A small encoder-decoder audio transcriber, trained from scratch.
Training: muon at rate 0.003, 15100 steps, batches of 64.
Data: trained on melodies that start on their tonic, played by one synthesised instrument, 26041 training examples, 37.1 epochs.
Rows from block 7 of the text decoder of a small encoder-decoder audio transcriber, named by matrix and row number. Rows with one number belong to one neuron. Each number is 128 + 32 x the weight over its row's rms, rounded and kept within 0 to 255. All counts start at 0. After the name is the row's rms in percent of the matrix's.
After each neuron's rows are labels from the 100 texts, of 14976, where the neuron reaches its highest value: "fires on" is the input token at the peak. Only what is clearly more common there than usual is listed. The data: melodies that start on their tonic, played by one synthesised instrument. In brackets: how many of the 100.
# fc1: MLP up (decoder.blocks.7.mlp.fc1.weight, 1024x256), inputs 0-85
# fc2: MLP down (decoder.blocks.7.mlp.fc2.weight, 256x1024, transposed), outputs 0-85

fc1.236 039 [145 108 118 119 172 156 150 184 163 159 109 140  95 113 117  50 138 149  71 160 121 146 135 132 147  77 138 139 157 180 136  99 136 213 147 171  88  62 130 167 141  73  68 172 131  52 142 110  92 153 106 163 153 108 157 114 127 125 136 105 167  93 143  96 107 165 123 137 133 132 117 118 155 184 100 123 114 137 101 130  89 120 171 131  82  71]
fc2.236 044 [117  91  97 138 122  93  93 106  69 101 198 133 154 105 167 174 179 151 223  85 128 130 162  89 115 169 125 158  94 110 130 177 160  48  76 129  85 201 143 122 103 166 182 117 176 144  68 125 155  94 116 139 139 145  98 101 139 162 138 136  84 131 111 134 120  80 171  94  94 166 112 113 107  81 123 132  95 143 191 142 160 190 132 152 146 135]
fires on: "d" (69)

fc1.200 050 [117 157 174 132 141  67 127 123 108 178 139 142 128 137 142 129 190 129 132 152 109 160 120 175 145  84 140 139 134 131 135 108 135 168  82 182 117 137  96 115 142 148 176  78 163 174  91  92 133 171  87 111 141 133 143 167 107  97 117 118 157  87 159 109 127 130 113 188 136  83 149 112 160 144 139 105 155  81  82 137 137  98  64 133  92 172]
fc2.200 057 [152 105 134 126  91 108 139 146 118 139 144  71 120  65  97 109 105 136 129 132 151  73  96 109 112 192  80 169 139  77 135 134 112 104 146  88 112  81 120 135 102  99 108 135 156  97 114 110  85  97 172  98 192 162 118 107 191  66 154 103 137 131 104 142 172 104 148  97 133 145 137 126  96 108 105 135 132 184 207 131 114 133 121 143 161 143]
fires on: "2" (34)

fc1.502 055 [155 140 172 100 158 131  93 143 134 152 138 167 120 169 200 117 144 168 147 146 127 137 159 111 120  86  92 119 151 143  95 121 169 130  57 126  96 116 176 140 129 142 120 153  77 121 179 123 140 135  99  92 118 146  80 132 177 133 165  96  95  97  87 122 130 126 159 122 146  85 102  76  85 166 135 171 143 165 188  97 107 138  76  98  88 177]
fc2.502 050 [118 120  66 138 168 179  85  67  93 140  99 142 108  59 142 116 167  98 127  73 121 156 169  95 196 111 123  90 128  90  66  86 147 108 155 155  71 134 135 152 118 158 129  60 108 127 169 149 133 158 153 113  99 136 135 111 116 132 114 141  99 124  95  96 114 165 175 131  64 127 162 156 169 125 100 140  72 150 153 110 106  95 134 164 110 104]
fires on: "d" (57)

fc1.380 109 [134  67 150 109 140 117 130 120 173 164 127  98 120 132 136 142 144 138 170 167 102 140 119 139  95 109 167  99 123 132 105 114  89 140 118 144 101 143 155 123 181 122 141 104 121  96 168 118 147 149 143  89  85 137  76 156 146 133 161 138 113 149 141 158 111 100 165  73 134 133  97 131 130 135 155 138 117 153 115  88  89 109 118 180 147 161]
fc2.380 109 [137 137 114 110 106 101 176 162 120 140 118 151 132 117 127  98 148 159 211 195  68 132 148 116 104 181  95 130 145 143 171 115 149 157 193 134 114 136  94 164 110  78 173 116  79 104 112 164 109 214 135  86 132  97 144 116 116 151  88 150 161 158  84 103  93 158 104  92  96 120 171 103 111 152  86  80 120 129 115  98 158  87 119 159 120 106]
fires on: "2" (32); "5" (22); "3" (13); "b" (12)

fc1.112 150 [112 145 194  71  69  69 111 136  94  95 150 125 146  83 151  84 140 168  90 194 135 145 117  92 132 161 148 122 156 159 134  83  99  80 103 148 118 144 154  98 163 141  97 127 156 128 124 123 107 180 155 128 144  60 112 162 180 122 218 137 132  93 142 129 180 152 196  70 123 104 153 133  93 128 106 131 103 158  76 155 101 146 128 128 159 117]
fc2.112 132 [186 112  70 160 156  72 121 157 141 141  90 130 147 114 148 101 105  54 146 159  97 136 109  91 131 141 131 138 210 164 111  94 100 133  99 134 120 188 151 130 132 183 137 119 112 129 145 139  84 125 137 159 171 115  54  89 159 136 122  74 134  99 100 137 142 133  95  78 111 133 181 149 119 147 149  93 151 105 128 181 125 123  93 162 176 111]
fires on: "1" (47); "5" (37); "2" (13)

fc1.729 119 [124 110 148 176  49  98 105 144 156 143 157 139 176  83 100 110 127 138 167 155 200 117 136 126 109  93 153 113 182  77 140 116 142 148 217 133 175 127 100 137 159 134 161 134  65 100 143 116 114 191 130 135 173 138 124 139 134 105 129  93 164 166 102 123  87 134 127 128 121 154 120  99 119 161 190 117  82  70 129 164 114 165  91  89  97 119]
fc2.729 105 [121 112 145 105  94 142  95  93 112 127 114 174 129 124 103 124 183 123 140 166 133 148 117 143 146 106 131 131 123 135 128 110 137 118  95  12  68 148 102  61 180 140 130 123 159 120 159 154 130 119 100 121 107 107 218 142 178 143 119 142  44 104 129  58 116 144 156  70 145 111 148 130 111 137  95 151 142 141 116 184 106 141 111 125 123 114]
fires on: "f" (74)

fc1.460 111 [130 142  93 128 113 111 107 154 103 142 125 114  93 121 121  73 114 130 115 155 100 190 118 132 137  95  87  99 146 174  46 114 194 152 126 113 146 102 130 133 131  95  83  94 159 201 131 123 111  48 105 129 149 106 152 144 165 116 138 116  83  94 107 110 115 156 116 135 149 213 151 125 161 113  87 108  93 128 111 118  91 145 183 110 187 124]
fc2.460 119 [ 96 111  93 110 132  63 150 157 120 152 107  91 117 125  73 194 169 149 175 125 151 115 133 131 133  86  98 143 111 101 147 122  93 119 110 150 170 163  82 121 148 168  91 170  63  70 134 130 123 161 147 126 128 147 161 140 128 147 112 112 120 150 184 142 136 189 108 174 166 115 100 121 108 123 161 113 177  81  96 142 118 118 250  95 109 107]
fires on: "d" (57); "a" (13); "<end>" (13); "g" (11)

fc1.74 160 [146 160 134 135 175 179 127 179  98  92 131 186 139 125  63 119 142  83 135 128 145 131 150 139 108 180  98  77 133 124  95 160 120 162 130 126 174 130  91 120 145  91  86 161 134 131  58 181 108 153  89  52 167  80 132 110 130  89 165 118  88 104 165 127 149 129 132 123 182 131 131 108 143 105 157 165  90 123  85 121 120 138 114 174 148  87]
fc2.74 134 [ 96 147 135 149 147 143 131 125 133 176 134 150 130 198 167 159  92 141 168 123 128 102  84 208 165 131 149  90 115 161 111 165 154 103 106 140 133 131 139 103 166 125 105 165 168 136 100 128 192 105 168  75  49 150 111 118 103  53 103 186 154 124 108 111 135  89 158  68 186 149 137  85  93  90  66 131 116 150 106 180 154 125 140  60 112  84]
fires on: " " (95)

fc1.605 062 [128 170  66 167 162 133 112 130  60 173  84 114 155 143 140 173 165 196 147 109 109 100 106 113  78 149 116  88 199 127  97 133 177 151 128 120 114 160 156 136  86 128 153 173 126 133 122 144 143  85  91  77 137 146 183 140 102 100 108 102 114 154 106  93 142 128 248 157 102 142 114 120 120 159 160  99 115 183  98  92 135 124 130  57  84 107]
fc2.605 069 [129 142 109 131 157  82 142 118 124  88 160 156  93 116 122 104 125  73  81  98  92 102 125 115 192 116 136 113  70 136 145 119 100  96 134 164 132 125 174 150 141 129 114 126 128 182 119 199 110  96 130 138 175 136 129 117  54 138 164 200 146 139  81 135  93 133  92  62  78 101 117 140 163  66  76 150  90 119  95 137  80  74 158 150 158 162]
fires on: "f" (41); "d" (30); "g" (13)

fc1.576 117 [ 74 144  72 152  80  95 199 138  86 129 126 121  69  89 121 137  91 141  94 161 151 173 186 137  76 129  70 125 137 159  99 154  93 156 164  93  71 153 138 109  93 143 145  89 131 137 147 150 155 133 114 149 138 151  91 118  94 129  74  83  60 152 129 133  81 126 103 168 137 140 165 148 153 103 128 128 154  70 159 101 135 161 141  93 162 104]
fc2.576 114 [118  78 115 120 166 121  89  98 140 133 120 114 174 123 182 174 150 133  96 129 108  99 112 127 101  69 139  80 137 175 107 120 116 134 162 164 135 144  90 165  92 106 129 205 135  95 124 124 154 155 138  80 114 118 145 138 134 120  50 124 122 124 186 129 190 105 111 173 117 102  88 165 116 116  77 159  92 150 136 149  92 141 161  87  73 183]
fires on: "f" (26); "g" (18); "<end>" (13)

fc1.672 082 [127 123  90 161 119 142  93 117 156 183  86 163 125 141 121 163 110 177 143 125 128 132 201  69 114 117 102 154 149 124 141 108 122 227 185  92 133 129  86  94 108  59  94 137 109 101 140 173 106 114 193 120 146 105 118  99 108 115 108 103  95 201 101 140 171 101 116 115 118 127 109 152 126 109 166 146 115 114 136 112  93 147 162 118 118 109]
fc2.672 081 [ 92 149  92 129 133 110 104 117 157 100 131 126 146 146  87 106 144 126  69 114  92 117 138 118 119 153  84 127 146  69 138  79  47  81  79 143 103 193 105 102  87 122 127  73 174  68 112  95 143  99 120  97 171 152 155 137 104 143 109 188 175  76 129 132 118 169 129  47 119 209  91 100 141 164  77 133 118 125 149 154 117 133 128 209 121 107]
fires on: " " (60); "d" (10)

fc1.604 171 [153  93 166 125  96  76 150 132 122 125 203 118 174 156 138 143 151 137 163 114 102 121 112 167 204 158 109  90 183 188 157 107  83 141 123 114 125  28 129  81 136 119 123 109 144 158 131 124 125 132  79 140  77 173 144 165 140  60 161 119 176 136 171 140  98  77 123 173 150  86  59 124 169 110 128 134 126 154 133 141 125 106  77  54  75 118]
fc2.604 138 [172 148  94 125 101 104 117 140  80 155 178 111 126  85 139 101 146 102 167  90 203 131  83 116  87  73 128 168 153  92 129 158 102 139 149 118 108  94  73 164 116 151 157 122  99 135  98 111 149 123 103 166 123 138 149 160 144 163 138 127 156 182 110 144 124 114 164 100 174 142 118  80 119 153 127 146 130  41 151  31 100  67 200  66  54 155]
fires on: " " (95)

fc1.505 107 [ 88 119 108 137 111 148 166 153  80 131 181 109 126 127 138 130 126 148 177 162 120  53 120 146 169 116 121 124 180 136 154  94 118  87 144 148 140  98 104 120 168 103 149 148 113 131 153 168 129 127 158 159 136 142 101 140 127 177 144 108 197  88 147  72 175 157 142 175 173  87 168 113 104 194  91 188 136 140  72 116 120  78 125 134 135 143]
fc2.505 117 [102 118 133  91 149  79 110 141 136 110 153  86  94 143 155 137 109 215 150 106 120  85 139 109 118 129 143 132 155 119 165 135  77 122 150 164 134 100 104  82 142 123  92 153 139  66 144 104 173  67  97 178 135 131 174 152 157 149  95 145 121 137 108 173 189 146  92 102 116 105  70  94  85  99 156 148 168 126 140  59 131 173 143 131  65  82]
fires on: " " (86)

fc1.431 103 [ 81 206 157 111 116  87 124 164 150 160 116 133  76 160 142 136 100 119 104 123 126 125 145 144  64 173 150 158 103 113 126 128 121 106 195 187 124  75 104 125 145 118  65 140 124 131 104 130 141  85 150  68 125 128  91 112 130  55  77  98 140  71 157 109 177 173 141 120 160 121 115 112 189 124 163 111 112  97 125 148 126  86 116  94 138 184]
fc2.431 112 [108 177  89 111  71 180 153 136 150 104  96 144 116 148 128 107 144 152 114 132 100 122 133 138 127  94 154  98 112 123 156 116  70 193 133 129 131 153 116 104 124 118 143 113 184  88 139 137 105  82 128 133 112 149  77 120  95 101 109 139 163 107 107 220 116  71 112  79 161 189 166 151 168 152 150  60  82 105 152 159 124 162 133 147 100 123]
fires on: "3" (48); "5" (22); "2" (10)

fc1.708 130 [115 137 142 173 108 151  97 102 162  98 143 135 101 145 169 140  84 105 119 108 170 137 157 102  74 117 119 162  81 197  99 133 113 193 126 192 147 121 101 111 106 195 112  99 168 152 141 115 113 134 138 108 141 153 159  76 146 128 173  73 185 170 190 137  83 197 114 103  74 152  58 156 157 170 106  87  89 104  91  83 144 128 190 123 180 153]
fc2.708 131 [140 125  93 126 105  95 106  93 108  54  88 153 104 133  86 163 112 162 141 121 154 123 184 120 109 109 128 156 206 123  95 102 146 134 118 183 118 117 157 120 125  97 131 104 118 136 149 110 131 102 126 129 180  71 128 133 165 144 144 121 133  74 156 194  93 113  78 111 148 152 155 178 132 195 143 174  73  74  85 141 100 230  86  79 116 143]
fires on: "c" (71)

fc1.193 082 [ 87 134 147 133 126 113 174 158 150 150 176 108 166  99 127 203 144 103 160 142 100 164  91  87  87 110 103 106 156 141 144 120 116 112 158 166 167 147 125 100 127 137 131 127 116  89 100  72 198 185 170 115 111 153 107  86  95 100 131 122 187 118 115  98 134 164 102  86 172 102 104  83 130 131 174 139 128 124  85 190 133  83 117  98  94 101]
fc2.193 101 [159 126  87  85 229 143 137 138  78 134  79 104 113 142 165  99 144 142  94 112 121 108 151 142  80 187 120 171 139  91 108 104 147 164 121 124  99 110 200 165 110 108  99 178  85 137 166 103 105 112 121 157 144 131 178 167 138 151 165 131  30 146 119 121  56 104 132 141  64 158  79 158  89  97 139 140 144 138 124  87 160 147 128  98 147 138]
fires on: "d" (29); "<end>" (25); "c" (15); "g" (14)

fc1.492 113 [101 154  97 202  72 172 137 185 135  81  65 137 125  77 125  82 156 214 119 105 136 117 138  90 148  66  58 107 120 190 113 169 120 123 170  77 134 169 114 144 103 143  92 122 124 157 179 107 167 167 113 147 111 122 119 169 115 148 140  93 107  99 133 130 168 127 132 175 158 113  54  88  97 121 142 133 185 125 173 116 114 116  63 112 197  93]
fc2.492 126 [157 163 134  95 140 173 115 138 168 144  97 134  78  68  81 190  87  96 160  72 148 126 177 125 172 108 185  95  83 197 171 136 122 109 139 107 118  93 102 173 124 177 114 133 103  96 139 148  89 170 103 141  97 129 157 171  61  99  61 135 128 158  84 121 105  83 164 145 128 117 149 108 148 134 118 134 117 120 155 155  63 116  95 193  95 155]
fires on: " " (55); "6" (15); "<end>" (8)

fc1.555 082 [146 138 118 174  96 112 168 143 141  91 108 159  97 130 174 112 117 142 116 144 132 108 155 140 168  90 133 129 110 138  77 118 110 186 153  98 122 154 116 148  83  28  97 120 142 162 162 163 190  83 144 101 132 128 114 136 145 133 168 145 101  91 110  82 162 108 150 145 188 134 148 139 140 115 165  95 146 143 139 122 113 133 157 124 132 116]
fc2.555 086 [150 101  97  94 122 134  92 147  96 134  89 154  97 164 172 159 151 103 159  85  60  94 132 125  98 133 151 115 114 164 168  89  91 106 109 150  78 107 120 176  80 168 130 132 157 121 126  49  70 162 120  48 101 112 120  91 152 140  74 164 112 135  60 105 141  97 115  65 153 102 115 139  91 145 113 166 153 130 155  85  94 114 126  85 114 156]
fires on: "b" (30)

fc1.483 102 [ 87 130 140 144 130 132 191 123 107 102 149 106 120 119 110  75 135 147 122 148  88 166  94  92 112 105 112 121 160 119 178 162 125 115 101 102  97 135 136 103 155  70 151 120 186 141 136  54 136 173 186  80 172 104 135 137 162  92 138 198 144 121 166 124  98 144 142 116 162 106  82 134 129 182 115 128  83  61 109 112 182 125 104 136 118  70]
fc2.483 104 [ 84 120 131 120 138 131 169 109 109 118 161 102 108 107 184 158 119 144 133 132 122 176  85 102  69  78  95 107 117 110 117 103 187 180 107 153 166  83 142 125 129  91  99 125 118 160 160 118 146  89  77 151 130 118  73 159 170 182 139 129 182 144 125 130 163 167  79 132 184 107 153 142 162 138 100  94 114 115 109 185 137 150 126 144 173 100]
fires on: "2" (55); "3" (26)

fc1.586 120 [128  73 169  79 170 127  74 109 170  70 137 171 140 131 135 178 121 105 138 105 114 150 125 108  95  86  83 184 101 134 131 110 174 117 126 166 117 106 132 110  95 142 187 123 102  46 103 198 101 142 156 127 156 141 140 120  98 106 121 132 105 135 109 111 141 147 139  86 110  84 148  66 134 128 122 114  82 137 114 188 107 124 151  92 118 125]
fc2.586 108 [189 153 115 187  87  85 175 126 111 168 141 166 151 157 117 133 134 101 108  96 139  37 109 100 140 129 147 152 150  79  93  92 161 182 174 129 160 159 141 142 110 200 179 105 129 127 122  96 174 127 147  98 161 147  87 103 158 131  86 158  62 160 153 112 154 182 126 109 138 126 141  91  73 126 158 124 101 115 130 106 208 136 176 201 127  88]
fires on: "c" (39)

fc1.680 100 [164  89 151 161 190  71 146 120 192 141 140 153  56 155 132 129 114  93  75 104  80 153 155 128 103 111 123 203 159 150 197  80 124 168 114 128 114  76  82 126 100 127 129  39 105 148 113 123 110 123 164  96 159 137  85 161 154  44 143 145 133  95 153 140 119 127 115 112 129 171  89 175 127 144 145  65 136 163 124 182 146  88 134 139 139 163]
fc2.680 100 [134  66 133  92  96  91 145 115 138 174 129 140 128 112 155 151 149 133 131 194 166 116 103  90 157 142 163 118 118 122 136 141 205 193  99 146 100  90  47 133 113 141 148 129 155 152  94 201 129 114 103 206 124  99 116  72 166  73 179 119 144 147  92 138 120 167 133 107 166 115 138  96 143  83 117 124 114 151 126 123 157 146 145 132 137 142]
fires on: "3" (36); "5" (21); "2" (18)

fc1.234 092 [121 131 141  99 150 153 173 168 123 114 160 144 156 176 138 144 143 118 163 130 188 102 139 154  79 159 165 148 156 116 132 179  87 183 203 114 175  95 149 138 117 112 156 172  94  95 129 102 123 137 149 139 131  92 101 162  48 116  97  95 203  78 104 137  51 107 125 133 109  98 118  85 107 104  98 140  77  83 136 133 102  88  94 125 171 120]
fc2.234 093 [122  99 167 153  91 178  93 118 207 189 101 168 158 105  61 134 138 118 109 111 108 121 163 164 126 174 155 167  79  96 131  96 172 146 145 108 167 113 130 150 149 120 156 108 152 141 111 146  94  95 102  88 169 200 176 141 119 155  64 132 138 142 107 126 173  42 145 111 161 148 155 101 160 199 115 113 121 142  91 172 101 100 138 100  76 135]
fires on: "f" (77); "c" (13)

fc1.547 113 [173 128 148 116 240 127 143  58 131 103 123 138 119 133 104 120 102 138  74 132 135 137 119 130 128 108 103 171 164 106 144 126 150  99  97 139 163 105 197  73 127 216 142 127 102 111  77 173 116 107 134 146 128 175  90 142  94 153 149 120 127 109 176  99 112 114  91 152 100 133  78 121 126  98 121 141 144 120 194  93  80 136  92 130 139  82]
fc2.547 118 [158 182 141 126 126 132 123 180 139 154 150 182 131 120 104 131 154  98 117 169 130 137 152 124 193 127 138 161 118 156 107  70 105  68 124 138 202 132 117 139 126 137 138 124 155  92 107 217 108  95 176 193 142  72 136 177 124 146  90 139 154 170 105 159 179 116 101 165 126 130 123  85 117  98 145 128 159  94 127  70 133 137 174 139 136 166]
fires on: "d" (78); "e" (17)

fc1.78 077 [ 89 167 101 162 112 113 146 189 155 119 181 110 139 124 157  68 205 134  81 112 151 180 123 129  69 144 151 105  93 104 133  68  93 164 145 162 152  85 148 132 144  95 149  93 132 100  81 133  70 131 106  93  75 105 131  86 108  98 102 113 111 170 106 210 148  66 130 109 128  67 111 104 169 148 152 136  78 141 123 140 162 118 156  89 110 186]
fc2.78 082 [151 138 145  81 127 157 153 108  76 129  94 147 106 102 157 129 137 159  81 176 123 104 140 128 104 120 197 143 170 104  46 128 182 163 147 145  82 118 147 125  67 109 142 121 103 148 135  93 150 118 105 177 125 138 166 164 189 127 154 133 174 126 181 126 163 132 148 193 179 144  66 133  97 138 149 117 185 117 162  88 209  87  86 101 112 154]
fires on: "2" (38); "3" (18); "5" (17)

fc1.344 099 [148 134 130 106 137 110 143 107 135 142  74 175 136 101 135  82 159 106  94 199 158 112  82 134 163 137  97 101 157 132 187 120 143 147 114 111 124 149 122 144 153  58 150 105 157 171  64 157 192 108  73  77  73 120 115 184  98  91 137  77  67  70 127 113 149 128  69 141 114 122 153 135 108 137 141  72 125 115 166  76 149 122  74 117 146 166]
fc2.344 087 [118 132 152  97 146 159  92 143  77 108 131 125 105 143 148 132  83 131 152 176 111 113  84 120 117  64 143  89 125 134 150 128 151 129 156 107  82 161  99 101 193 101 134 130 150  85 100 135  88 135 170  99 132  97 118 155 130 131 136 147 123  95 118 119 143 137 134 155 161 127 170  33 177 109 122 145 168  99 134 128 110 135 178 153  69 154]
fires on: "f" (59); "a" (10)

fc1.645 084 [141 144  88  97  93 119 121 101 178 131 160 113 159 127 106  48 162 129 136 137 108 137 117 148 117 115 143  56 128 142 146 121 128 168 119 158 170 128 108 192  75 112 151 169 129 150 121  98 145 129  82  94 125 166 185 127 100 139  88 139 138  63 117 176 102 152 117  80 142 117  98 100  98 140 135  71  99 134 132 105 128 153 109 108 116 128]
fc2.645 087 [118 148 133  77 134 135 140  92  96 119 113 153 183 120 133  83 128 112 130 106 131 126 124 137 156 168 127  90 213 156 135  84 178 146 155 106  81  47 192 152 176  96 137  94 140 137 155 111  81 119  24 148 128 106 149 142 148 124 157 175 135 121 163 170 176 104 112 121 158 139 133 136 177 122  94 150 129 136 135  46 148 158  48 141 118 102]
fires on: "2" (28); "3" (26)

fc1.595 074 [157 116 113 162 125  89 135  83 158 127 162 125 161 118 156  71 166 147 134 114 130 165 163 140 151 169  83 136 135 145 114 120 138 125  90 156  79  95 106 148  99  74 159 168 128 129 138 172  94 138 122 130 150 103 168 160 112 142 142 126 164  59 159 122 104 118 131 137 133 221 136  75 134 158 114 133 106 143  92 119 166 141  77 162  99 101]
fc2.595 078 [173 109 119 127  87 136 120 166 129 112 145 134 150  79  93 143 204 113 135 142 104 147 152 139 119 131 173 135 100 146 148 144  82 169  87 150 128 152 162 157 154 157 153 135 180 123  77 145 119  97 168  87 183 166 135 119 107 142 135 175 154 201  86 142 136 113 157 145 104  98 119 168 135  97  92 123 137 145 102 106  84 185  50 148 145 121]
fires on: "c" (38); "b" (15); "f" (14)

fc1.468 141 [171 133 168 138 147 134 142  77 121 153 114 101 137  96 116 101  88 104 110 152 166 114  94 184 111 122 149 158 114  80 189 130 131 104 129  70 101 110  68 133 112 117 188 106 139 131  94 209 162 136  86 128 161 165 132 163 156 112 174 106 109 122 143 153 112 130 194 172 140 150 115 125 109 120 138 157 167 157 134 137 193 156 197 103  99 114]
fc2.468 132 [130 110 122 139 116 151 104 125 156  89 109 130 127 130 151 186  85 120  65 120 141 172 166  93 111 107 121 131 154 131 134  84 109 120 183 179 185 140  74  54 130  88  87 123 107 156 134  95 186  54 105 110  83 127 130 166 183 116 119 193 110 117 155 129 140 158 105  70 130 106  93 145  79 149 114 192 143  80 155 137 192 149 140 146 171 115]
fires on: "d" (99)

fc1.40 092 [189 187 117 126 127  28 151  56  89 145 111 163 119 107 186 132 120 117 125 196 103 136 143  84  73  94 138  78 161 143 139 133 145  77 118 146  98 144  99  17 145 114 122 102 141 108 156 140 121 147 120 132 177 166 196 145 169 169 114 132 135 139 120  81 146 146 160 100 113 110  99  76 180 119 164 179 119 174 160  68  98 162  17  99 167 138]
fc2.40 095 [114 140 137  68 160 107 112 106 187 126 103 108 168 156 137 129 120 133 164 159 112 117  93  46 125 115  99 135 149  55 147 133 146 139 169 159 165 100 104 131 157 137 144 132  91 136 134 153 122 166 139  97 142 133 103 104 154 123 173 124 139 130 154 187 138 175  83  88 163 121 122 139 111  78 128 148 134  72 109 152  64 196 115 172 123 146]
fires on: "2" (26); "6" (15)

fc1.179 072 [ 61 132 161 128 132 158  89 133 136  92 154 151 147 119 141 135 177 131 120  89  98  94 134 160 111 133 138  99 138 116 151 158 179 114 134  66 144 147 113 112  42  34  88 117 142 117 114 145 105  87 129 147 106 108 119 127 137 109 145 126 112 139 102 136 117 164 116 135 120  70 157 106  62 136 151 123 107 148 157 142  87 142  94 119 200 113]
fc2.179 076 [ 87 169  91 144 189 114 154 108 109 109 137  98 110 111 144  78 105 189 105  93  98 116 130  89 120 136 160 151 178 115 146 127 157 135 120 137 121  77  86 131 167 187 110 186 150 105 146  91 139 143 109 141 177 105 202 169  96 115 111 126 139 145 111 117 151 149 108 100 130  85 133 115 124 119 129 130 135 163 181  90 133  71 125  98  71 144]
fires on: " " (82)

fc1.102 117 [121 137 185 182  97 125  88 127 106 179 123 137 103 135 128 133 161 136 169 166 109 111 188 102 179 103 192 125 152 171 184  98 165 148 182 102  70 129 105 124  56 112 151  99 143 131  82 128 155 151 121 162 167 122 119 151 147 126 135 130  98 165 172  84 119 172 157  80 136 164  94 122 136 117 123  79 107 157  63  43 160 186 174 134 111 152]
fc2.102 121 [147  67 150 124 133 138 134 164 148 112 170 133 125 144 158 158 127 152 117 136  77 140 165  66 110 131 105 175 119  91 108 171  97 144 142 139 145 125 123 174 135 103 116 119 110 176 193 102 149 115 103  57 103  85 122 161 105 127 152 131 133 211 105 139 175 124  59 171  96 136 126 120 120  83 133 124 158 108 164 166 168 108 101 122 175 153]
fires on: " " (67); "d" (33)

fc1.5 136 [115 143 150 105 174 132  90  45  83 109 181  79 112  89 110  65 129 144 116 174 110 142 136 131 131 155 147 119 179 139 167  99 171 159 153 111 121 113 173  81 188 126 113 139 131 157 119 121 161 158 181  80 156  97 143 103 115  64  89 129 146 138 122  82 129 143   7 122 135 103 146 135 116 132 137 110 132 139 125 131  81 132  31 138 196 156]
fc2.5 116 [161 153 168 120 166 101 109 110 129 135 141  99 140 106  71  47 168 128  63 163 143 127 134 106 150 149 131 105 165 150 165 130 174 104 154 139 150 141 125 108 183 149  77 158 121 186 146  76 118 137 153 169 118 121 131 111 173  96  91 136 167  67  56  44 130 155  48 115 130  88 155 176 153 118 140 106 182 139  84 170  91 120  33 158 158 153]
fires on: "2" (49); "3" (21); "5" (19)

fc1.161 095 [123 116 109 133  97 132 111 106 174 104  92 108 169 114 170 125 157 160 129 109  93 152  73 192  84 138 130 142  89 141 128 134 135 163  87 171 137 126 117 131 172 111 102 118 117 161  48 117 128 162  84 102 147  81 132 156 148 100 178 145 192  92 121 146  63 105 140 111 126 104 148 181 148 141 183 145 118 184 113 109  97 134 128 149 120 153]
fc2.161 091 [120 141 170 113  72 139 124 143  71 142 125 143 135 129 131 143 114 132 133 169 179 123 137  82 156  78 102 153 142 111 120 152  85 143 216 123 153  97 101 189 173 143  68 118  98 134 105 111  94 161 147 122 111 131 160 138  99 150  69  66 144 175  72 119 127 111 215 181 141 117  70 127 170  70 157  90 113 120 152 106 161  62 110 136 109 171]
fires on: "c" (48); "g" (14)

fc1.271 040 [ 60 149 136 127 132 141  68 164 150 145  98  86  91 139 122 126 140 113  69  83 170 137 121 133 120 156 115 125 147 115 112 121 148 146 179 106  64 105 178  82 161  58  77 118 126 154  44  42 158 153 134 121  89 137 119 116 112 169 141 120 168 124 195  99 128 187 170 123 156  91 132 121  84 120 134 126 120 144 133 151 133 172 135  85 110  99]
fc2.271 042 [141 105 131 139 124 105 158 116 149 120 111  78  93  55  86 100 103 177 141 154 121 193 132 126 130 117  72 141 106  89  98 167  92 166 119 182  93 132  91  98  89 137 149 118 147 120 144 136 121 106 116 149 151 137 156 122 128 130 182 118  81 153 117 160  93  76 197  98  95 177 133 126 134 184 141 156 130 173 170 131  92 168 102 151 101 133]
fires on: "1" (27); "5" (17); "2" (15)

fc1.316 117 [110 152 197  52  97 118 162  98 203 164 167 101 125 151  69 123  85 179 133 111 109 136 135 128 161 164 140 164 139 129  63 111 152 174 123 141 111 208 154 131 141 173 137 128 114 167 141 181 132 125 118 121  81 130 102 102 118 161 153 142 100 129 104 172 138 131 192 126 135 152  98  88 185 144 106  94 170 155 181 125 121 126 133 106 111 117]
fc2.316 113 [137  68 109 159  90 136 134 141 126 159 131 168 159  92 112 143 114 145 112 118  99 153 128 111  86 134 175 116 146  84 145 103  71 188 143 116 171 171  77 153  94  51 183 132  63 102  95 123 159  74 138 152  98 113 141  57 132 163 145  95 118 165 172 164 148 115 142 173 112  85 158  98  94 115 132 118 151 153 133 101 134  98 151  60 148  88]
fires on: "b" (77)

fc1.247 046 [159 114 143 146 141 164 149  97 111  99 153 134 123 186 139 127 157 108 138 185 132 122 133 108 123 173 118  78 168 120 125 155 164 184  94  72 147 131 119 123 144 129 127 156  93 148 117 124  81 134  66 184 160 151 168 156  68 151 151 139  80 192 135 130 107 124  83 125 140  74 106 133 153 151  91 100 162 170 132 180 131 158 143 159  85 135]
fc2.247 047 [ 92  87  59 168  96 106 166  86 112 131  96 129 117  91  58 154 136 173 143  87 128 159 164  70 136  88 113  98 105 129 136 173 162 164 135 110  93 180 162  76  90 150 153  98 140 160 161 143 123 124 138 145  91 119 124 168  69  97  81 186 120 115 164 116 100 180 130  92 148  75 119 151 113  95 110 150  82 134 151 143 147 138 112 138 140 114]
fires on: "d" (37); "c" (32); "g" (12)